Rows from block 3 of a small audio frame classifier, named by matrix and row number. Rows with one number belong to one channel. Each number is 500 + 25 x the weight over its row's rms, rounded and kept within 0 to 999. All counts start at 0. Numbers have three digits each.
After each channel's rows are labels from the 100 clips, of 14848, where the channel reaches its highest value: "responds to" is what is common among them; "peak on" is the class under the peak. Only what is clearly more common there than usual is listed. The data: drum patterns on synthesised drum kits. In brackets: how many of the 100, against the usual share in percent.
# convs0: first width-7 conv (model.blocks.3.convs.0.weight, 192x192x7, standardized in use, each kernel summed), inputs 96-191
# convs1: second width-7 conv (model.blocks.3.convs.1.weight, 192x192x7, standardized in use, transposed, each kernel summed), outputs 96-191

convs0.154:485514500495476473474473473520487545484469509489514455473490476514456513504524502479522468493541483486516498509502510479587547496465504550479517438511446519500498508503530519505522513496501542521511459493529522508469478532484488495502522476487521482459471512543506537464495491539506496501
convs1.154:522505489486531545477533515469487529495492484498504477513462488497537491524434522530522495527485496513487491515515510508510543517506500535494519471457528515505473538496531503498528517489433450476515506519441502485467512508492523517536515480560487517520458495473490498471539485490525456530
responds to: closed hi-hat (67 vs 36.7)
peak on: kick (47 vs 3.5)

convs0.33:482456509483475514492447488511488467505572466551482505505514492538519494458548491468494466529476472512528503492511493500486503511495452544457491513528482510498535513550507559504494519464509481514515444527487447517495463472543503486487501497541501530491471492518524504487501438471505521528
convs1.33:482537475501466472487487494472514499490536530447521521537498502511494552458488527505522488515490508504517520521523470442460510466488459511474462496458492521519481529493506485537481514534516497474513473461538500522474488489467485486486459508528460499497499471480527488495500543451524498488
responds to: one drop (39 vs 8.7)
peak on: kick (32 vs 3.5)

convs0.119:488445546511494512500501452504486485481518492478483463495486515458520506510490543533465500488468472482512516505491473548520496523492533478488481547499511510504476465502520459504483530565502520485503532471504449546474468506495521501492436515589507474509501504479472491524513538534442492513
convs1.119:484561530507508478531555469514500457506519506485505505493512496512555503522495475485477515523510505509495490532518531551497503505576539494506524468464492474506521491535506515502520491510507535533476532494427487454493518512519444500499417496547481525516512510476500502503504505476528520527
responds to: four on the floor (34 vs 8.3); one drop (28 vs 8.7)
peak on: kick (83 vs 3.5)

convs0.40:513453496484503479483545486521480521448496455488513518491516521535486513491501527508534494520504496489483480503479455525514524454494492520499508426509537517501466480525498518498546486460516525488497485537506511517460491506428487506500477496543508485463532504543520485523498512505529519488
convs1.40:505495483518537501479501484500484498496481492496477530497523517563482560507481469491491480500487503514471530503495513504488476524541497516467494485462471492460479492485463502507491504473508488492504525528506488500476500466507495443471515492484515516435485502528474461509460499502446487494
responds to: march (65 vs 8.1)
peak on: kick (34 vs 3.5)

convs0.74:507521507488514509514518503529488453488527502499530489498508520482519512460506526518503486457508557490493475505504469513498533495549475497534498510484509512516515519496470523512515512506512489590499498476522517482475487491470511499492487484466512475490496499525509513438497364521496510481
convs1.74:492446516515497536500492520507519503500490534530487493504520511503519491485500490498488494490470497492488501495529518481470463487498481499504504510491490507497507507503501536503493497480520495512504515502474473497462498513502507496520524497485499505494517527497510485568550411488500509510
responds to: ride cymbal (100 vs 18.3); four on the floor (43 vs 8.3)
peak on: ride cymbal (89 vs 0.8)

convs0.144:498529474509508509493484465486513509469517520480514513529485517523520499499506490507506526548569528516540540492476506460530480485467507507583508420494517469496515482430521465507477476447515508488520472522465497511475493473460511501493508496509504482470511505482511480499510467502508472475
convs1.144:516459469484561517517503512486474518488522498508487533458472519501548564495480487481504508499514450468459509500477543482492498466482502553543514529515498535538560553465541537535488506470507493521527499505504491496522506483496520513502508511539480488511493485445528532471502535529550497530
responds to: high tom (73 vs 14); tempo: 160 to 170 bpm (27 vs 10.2)
peak on: high tom (54 vs 0.1)

convs0.50:505510510470510469492514490474571536522509533447519499567481519515520485501495510478475474536504503500537576493527552533514486512481521529473527507477464483492507480464498486492479574517490530457501449525499526501464498481566538501514494532506485535496511509486504496458505542496478480456
convs1.50:490477479512489482504508517481491515445491487523470454513457407472454459538518527532517531483488486511499534534508535502505517494522517509516467497542492502470487506501490505532506517497478504504467488497422469525494531529457489519523523537513501497514479483484510477496473457482514459488
responds to: closed hi-hat (84 vs 36.7)
peak on: snare (42 vs 1.4)

convs0.117:476568443513477507475453505535487487472514508438529484488507516481498505500542497503528523506497488487517470500497510511520497482497489487519504431487493504505514539544518488499491481508507511488477535492492508542514505491518486507517477544540489461512472504518483526546490498517488498476
convs1.117:473494468500467484455450488499551490506476534529500476507532525517523482514504484484535486516527532533521522492457481487485493536526480498499492493471470466471533431491470519495502489501490487518501544482546501471495465486547485474501482508523540513492497515489524521559504503500520525510
responds to: cowbell (44 vs 13.5); ride cymbal (38 vs 18.3); tempo: 110 to 120 bpm (34 vs 9.8)
peak on: cowbell (27 vs 0.1)

convs0.48:493500511497510490487480496482509459512506506453448482533521532549474514505478489513442473571485498484512543503526496523506529478492481528494511462469491490500531513583494488488458564510518484469537524483522511517485517496538466506495428543491499516502466499514478513455518503496515498493
convs1.48:490458518473507485519499483477504516481513461511566468525458436435505501522485465437479497493474475426433467502514552486489518498521524501485475468520502565514508541443520546494494481505500497516514532523479503529532492519470537485542482475540495500543518506506516529470547481511507480500
responds to: tempo: 150 to 160 bpm (26 vs 10.3)
peak on: rimshot (30 vs 0.6); clap (26 vs 0.7)

convs0.172:519471508537529535480467475489505484503477436521487554482471502521441487467451472497460504498512495538525506489498519460439471535444468482537512463498497480494495502477484478497508489468483506467508509488456535509526519529532481499516526492476518483508495502481544476489493599508514514515
convs1.172:478521482468476457474500508495487491454487487491517544517485486496525518518519524529526524481443479495527476503531494468484501467505454509460484493532494521498498517508523476530522533505490488445544525492507505530524508511447525459526542500492493523533517494474511494472487453495523521472
responds to: one drop (32 vs 8.7)
peak on: kick (60 vs 3.5)

convs0.90:495451480506499514459502497487502489497455513489477488535498512454481495461485491551484495540508474547550528499509535488517491476490474512504522519475481560511524499488512543507524455521508509521507501502544499505504507525485497517515466475469491447490486498520518480600510481493481526439
convs1.90:503458513524510515532502512510503494500505504523498497480526513510467526502448489489492492481498442438446478487476478502514505486514491543493530504499522523488492521458488470496499503473483467497488459500480490506466492501474501541529503511519501512510579560528485473528439536538441517481
responds to: shaker (100 vs 29.9); tempo: 70 to 80 bpm (32 vs 10.1)
peak on: kick (47 vs 3.5)

convs0.102:493484488486482472537506502527504437514506520454437501459496536479477491435575480549484474496514522508519531498471485516533519519547500475518500516503497496503484499490506495493501503504495493527514491482510471524504488483548554496499490463457475496491497494527547499538497497484539526500
convs1.102:481556474466511491492525500504488490531536470526500540492502510560485510483488472529508497458492499505501531519479508531515501522464482476471484530520480513507500501496530455514537485483505495458492509532542484518505483499498540498523465557524510518499507503533475491432510491511529531511
responds to: closed hi-hat (65 vs 36.7); one drop (28 vs 8.7)
peak on: kick (56 vs 3.5)

convs0.145:498504497493502493427514497487492527476496496510496544528534476453505522513495476471458439504462504511492516519482508527501522529502509481509519491532447544494443484499493513510455515511520590525483495489462522488478476476507526510511464491487516490534484516490508508551512521484523538481
convs1.145:488468523490480479515509516560504507485514505503502463500483494512484495525482502473474502481491477479466519517530505481495502502523468518470505494504511520520526510490527518487542500460476441521478480475497467496493502513458504545506524497506530499498563540539489451511453548512441535486
responds to: shaker (100 vs 29.9); one drop (31 vs 8.7)
peak on: kick (31 vs 3.5)

convs0.151:490514497515486546460476512505479465517512517452473478505521500447509486485498499501506523524501513503504479508527493497494495520476515524485501482527506501503497497465469540492524484500506498504498488534537468491531518505493490494507488519487474486487483510495482492476495470497498464564
convs1.151:484508453482489452502517475481465483518497457525517496493461473507520506509450524466489495499452507495469489526487512474468533469503495536410434479497507534519490522508505528527446520494482520496515484483523491523467524515494535496503484474485491499513523499465526530460497547502497474525
responds to: reverberation (61 vs 35.1); text has "room" (61 vs 35.1); text has "reverberant" (61 vs 35.1); muffled (low-pass) (37 vs 12.3)
peak on: kick (26 vs 3.5)

convs0.112:502476485507514499528515488484487465482448476506507512478514502475485492586495525528502529541532499529497570497454538488502513483508509465493500577501505517493462476457502520492518447479498472518505480526490493526498510493404507500496484474526493517480511504486493454568509532508522509532
convs1.112:498490481495481477504493482487506492489482484477499468475468496487496475528476514473488483444460434433441490547483495533541515505509519504533532465529502507518513501527510500492497478475507496472506506500497489526489474491528466464461488508479475453457480487493479475519460481497475454488
responds to: ride cymbal (50 vs 18.3)
peak on: kick (50 vs 3.5)

convs0.21:501507517499505478486488496494480480506488471522534482446476468491459484530513484472458514498529487511489444489529560483474508465509497539456510522510520489487491495536510525504502493497485502523513485490502511465497465511519519491495506486509538504518486510460502530533506457515517507502
convs1.21:487499489494497469478512476506476490480495475478452485499500562506502533502510519518498507526517530526471542491478507483491527535479473536509528507497552516540519532494541526500506478520492468485498493476515476439465512498467515500498512486513505507510476469470466491508547537488514487514
responds to: shaker (79 vs 29.9); one drop (34 vs 8.7)
peak on: shaker (28 vs 1)

convs0.110:521506470539515539501502487516503526495529473504513486507489536496521476502475523555456536492472515530476543489480524523544485512490529486507481457535494500494480479474480477488471499505485505523474521465475478483442487499484490502498530567523477500499514510543451476592509571479486490503
convs1.110:509555487457512484515484506534552504530489527507467496487528517521549493487481466537540505491491523500485495465505469469482452506521460512493485535493455480491554502509468484454508489477496519494488484468532470467485448521522470473487502509489508506511535531483551495520460464489479539485
responds to: shaker (72 vs 29.9)
peak on: kick (82 vs 3.5)

convs0.125:468460482489479501471501502484483504489519498445471521505513513484489505532486525515466464560478491487514511498515534485504498503517520527466494514483517537494492450458467528489484496487515540528525521482505509510521511461478528501479474474544525484459482487524494519544500496471515490507
convs1.125:518483547532509500498535502494498515504484482532493510523471512512496478528482517448475497510490451470491478526500495538557506482458545477505490476490480481464476492495472479477516470481506474466502517508463557521520494518463519504517488524520517526523542550500479484504496542519521516514
responds to: shaker (99 vs 29.9); rimshot (55 vs 24.6); tempo: 70 to 80 bpm (31 vs 10.1)
peak on: shaker (65 vs 1)

convs0.54:501354502476508485486540490496478566530518491505507535532520494490549512463518480492513493494493475499478545502551470504496512492505502509513484505519510508497517527501451475499523563499498483499469486495490505523516487474506505496505567504521481501479501508491504538577484478490496438496
convs1.54:462532505476429455463476497488517481492498486508486532513474461473459478468479511497488497474527481487477449527479483488509505510511503510510515474510510516494470495488481529500468501499455490489458435501461461503464494505499480474490526508526487483505422457462421500545463439432468460449
responds to: cowbell (47 vs 13.5); tempo: 150 to 160 bpm (28 vs 10.3)
peak on: cowbell (29 vs 0.1)

convs0.128:482502514496491488494508507501522476468473455470511510459513494497463500519531535489441502532516512475496485495539518490511522468499480540533502481499486477496485496527508454513512525483510547510513498498528532556434504496490489493500522451526485499469494496499524538532493481532523514442
convs1.128:480508480500479456456536476494472465543491490505480530506454531532510491502523519505519507480483484506490490501553471545563478519446521467514527472499533495497503513484499500572490515531491487527500486528481499551443504520508531531462476475495559501533485509512500496547528536484517531533
responds to: march (32 vs 8.1)
peak on: kick (83 vs 3.5)

convs0.116:506521553471480496466507498528482506512503509487445494515510525514483512546466547526533538531513514494501461512524489523522522526490491516523490515515512532507477472500517512509530516497500475482503465547484460530507499494514523508503460505478526514533488505505527532498496484499499494475
convs1.116:465507480500456471493466468455497478469508548535522517493564547480523539530519492534525468519484515513513527495475505512464472501520470509500518492512557532518525454496521519496540541516524513497493534459550518544496517489481499500499453510561477483485500505495505501516515540508505500510
responds to: clap (85 vs 25.1); march (41 vs 8.1)
peak on: clap (57 vs 0.7); kick (34 vs 3.5)

convs0.88:489462531535490496466535514502512471552530540508500520508530482479430492489507448486586526499523538490497506496509488519530506494455494532519492476496497518507489496514482500491449499461504540525501499530487505525504532505502546504509479515481507493514507501485523531474495466458482469502
convs1.88:517500504490497512529526508497519514486508491558532511500484494555476446526514480511502501480467495466478489498512553524493500479464538464492534494491484535503510490484491498502501500490518546485492562465525483502511492496534493485485505470538493518516511501479531524506524492528491503531
responds to: snare (78 vs 49.9); closed hi-hat (76 vs 36.7); tempo: 70 to 80 bpm (26 vs 10.1)
peak on: snare (29 vs 1.4)

convs0.175:500499488476477492460529474490483530498482496487477490463517513537519506516534484470460456495501482487515487507536471505499527517486492485533479500516545530500520502498482511498493543504499495469497548425500517521496491504463502503484457512498523504547523506482500547497503500489497492446
convs1.175:501490501502486476503480489505510471498508480448512493456467467515503467510452507483499499518469516471482524497519492539521496481485493499481531491493521534493532480499556487516517527486456492480455522533490499496486505501496525540456478499566475471521479488488495518511477505502477505520
responds to: snare (100 vs 49.9); one drop (25 vs 8.7)
peak on: kick (36 vs 3.5)

convs0.161:526512474476528477459510524518484518492540495500495547466484483506489493501534515482465535425535499507469462502460505554523501555509485525466490503545461516500515499504504505492489436485482478535478500536525506494488508487440467497500523430456494515517524517481502456500501528527506516480
convs1.161:532467475562555531513523554502539531553510471495525524502475505474514535491481503487574525480489494463491550478473499472476523470512523481541449486484497470520506501508492502513525438475500554486494507497555523485483461484522464500484474500499528530469504490472491476473537505494508475502
responds to: closed hi-hat (68 vs 36.7); one drop (25 vs 8.7)
peak on: kick (42 vs 3.5)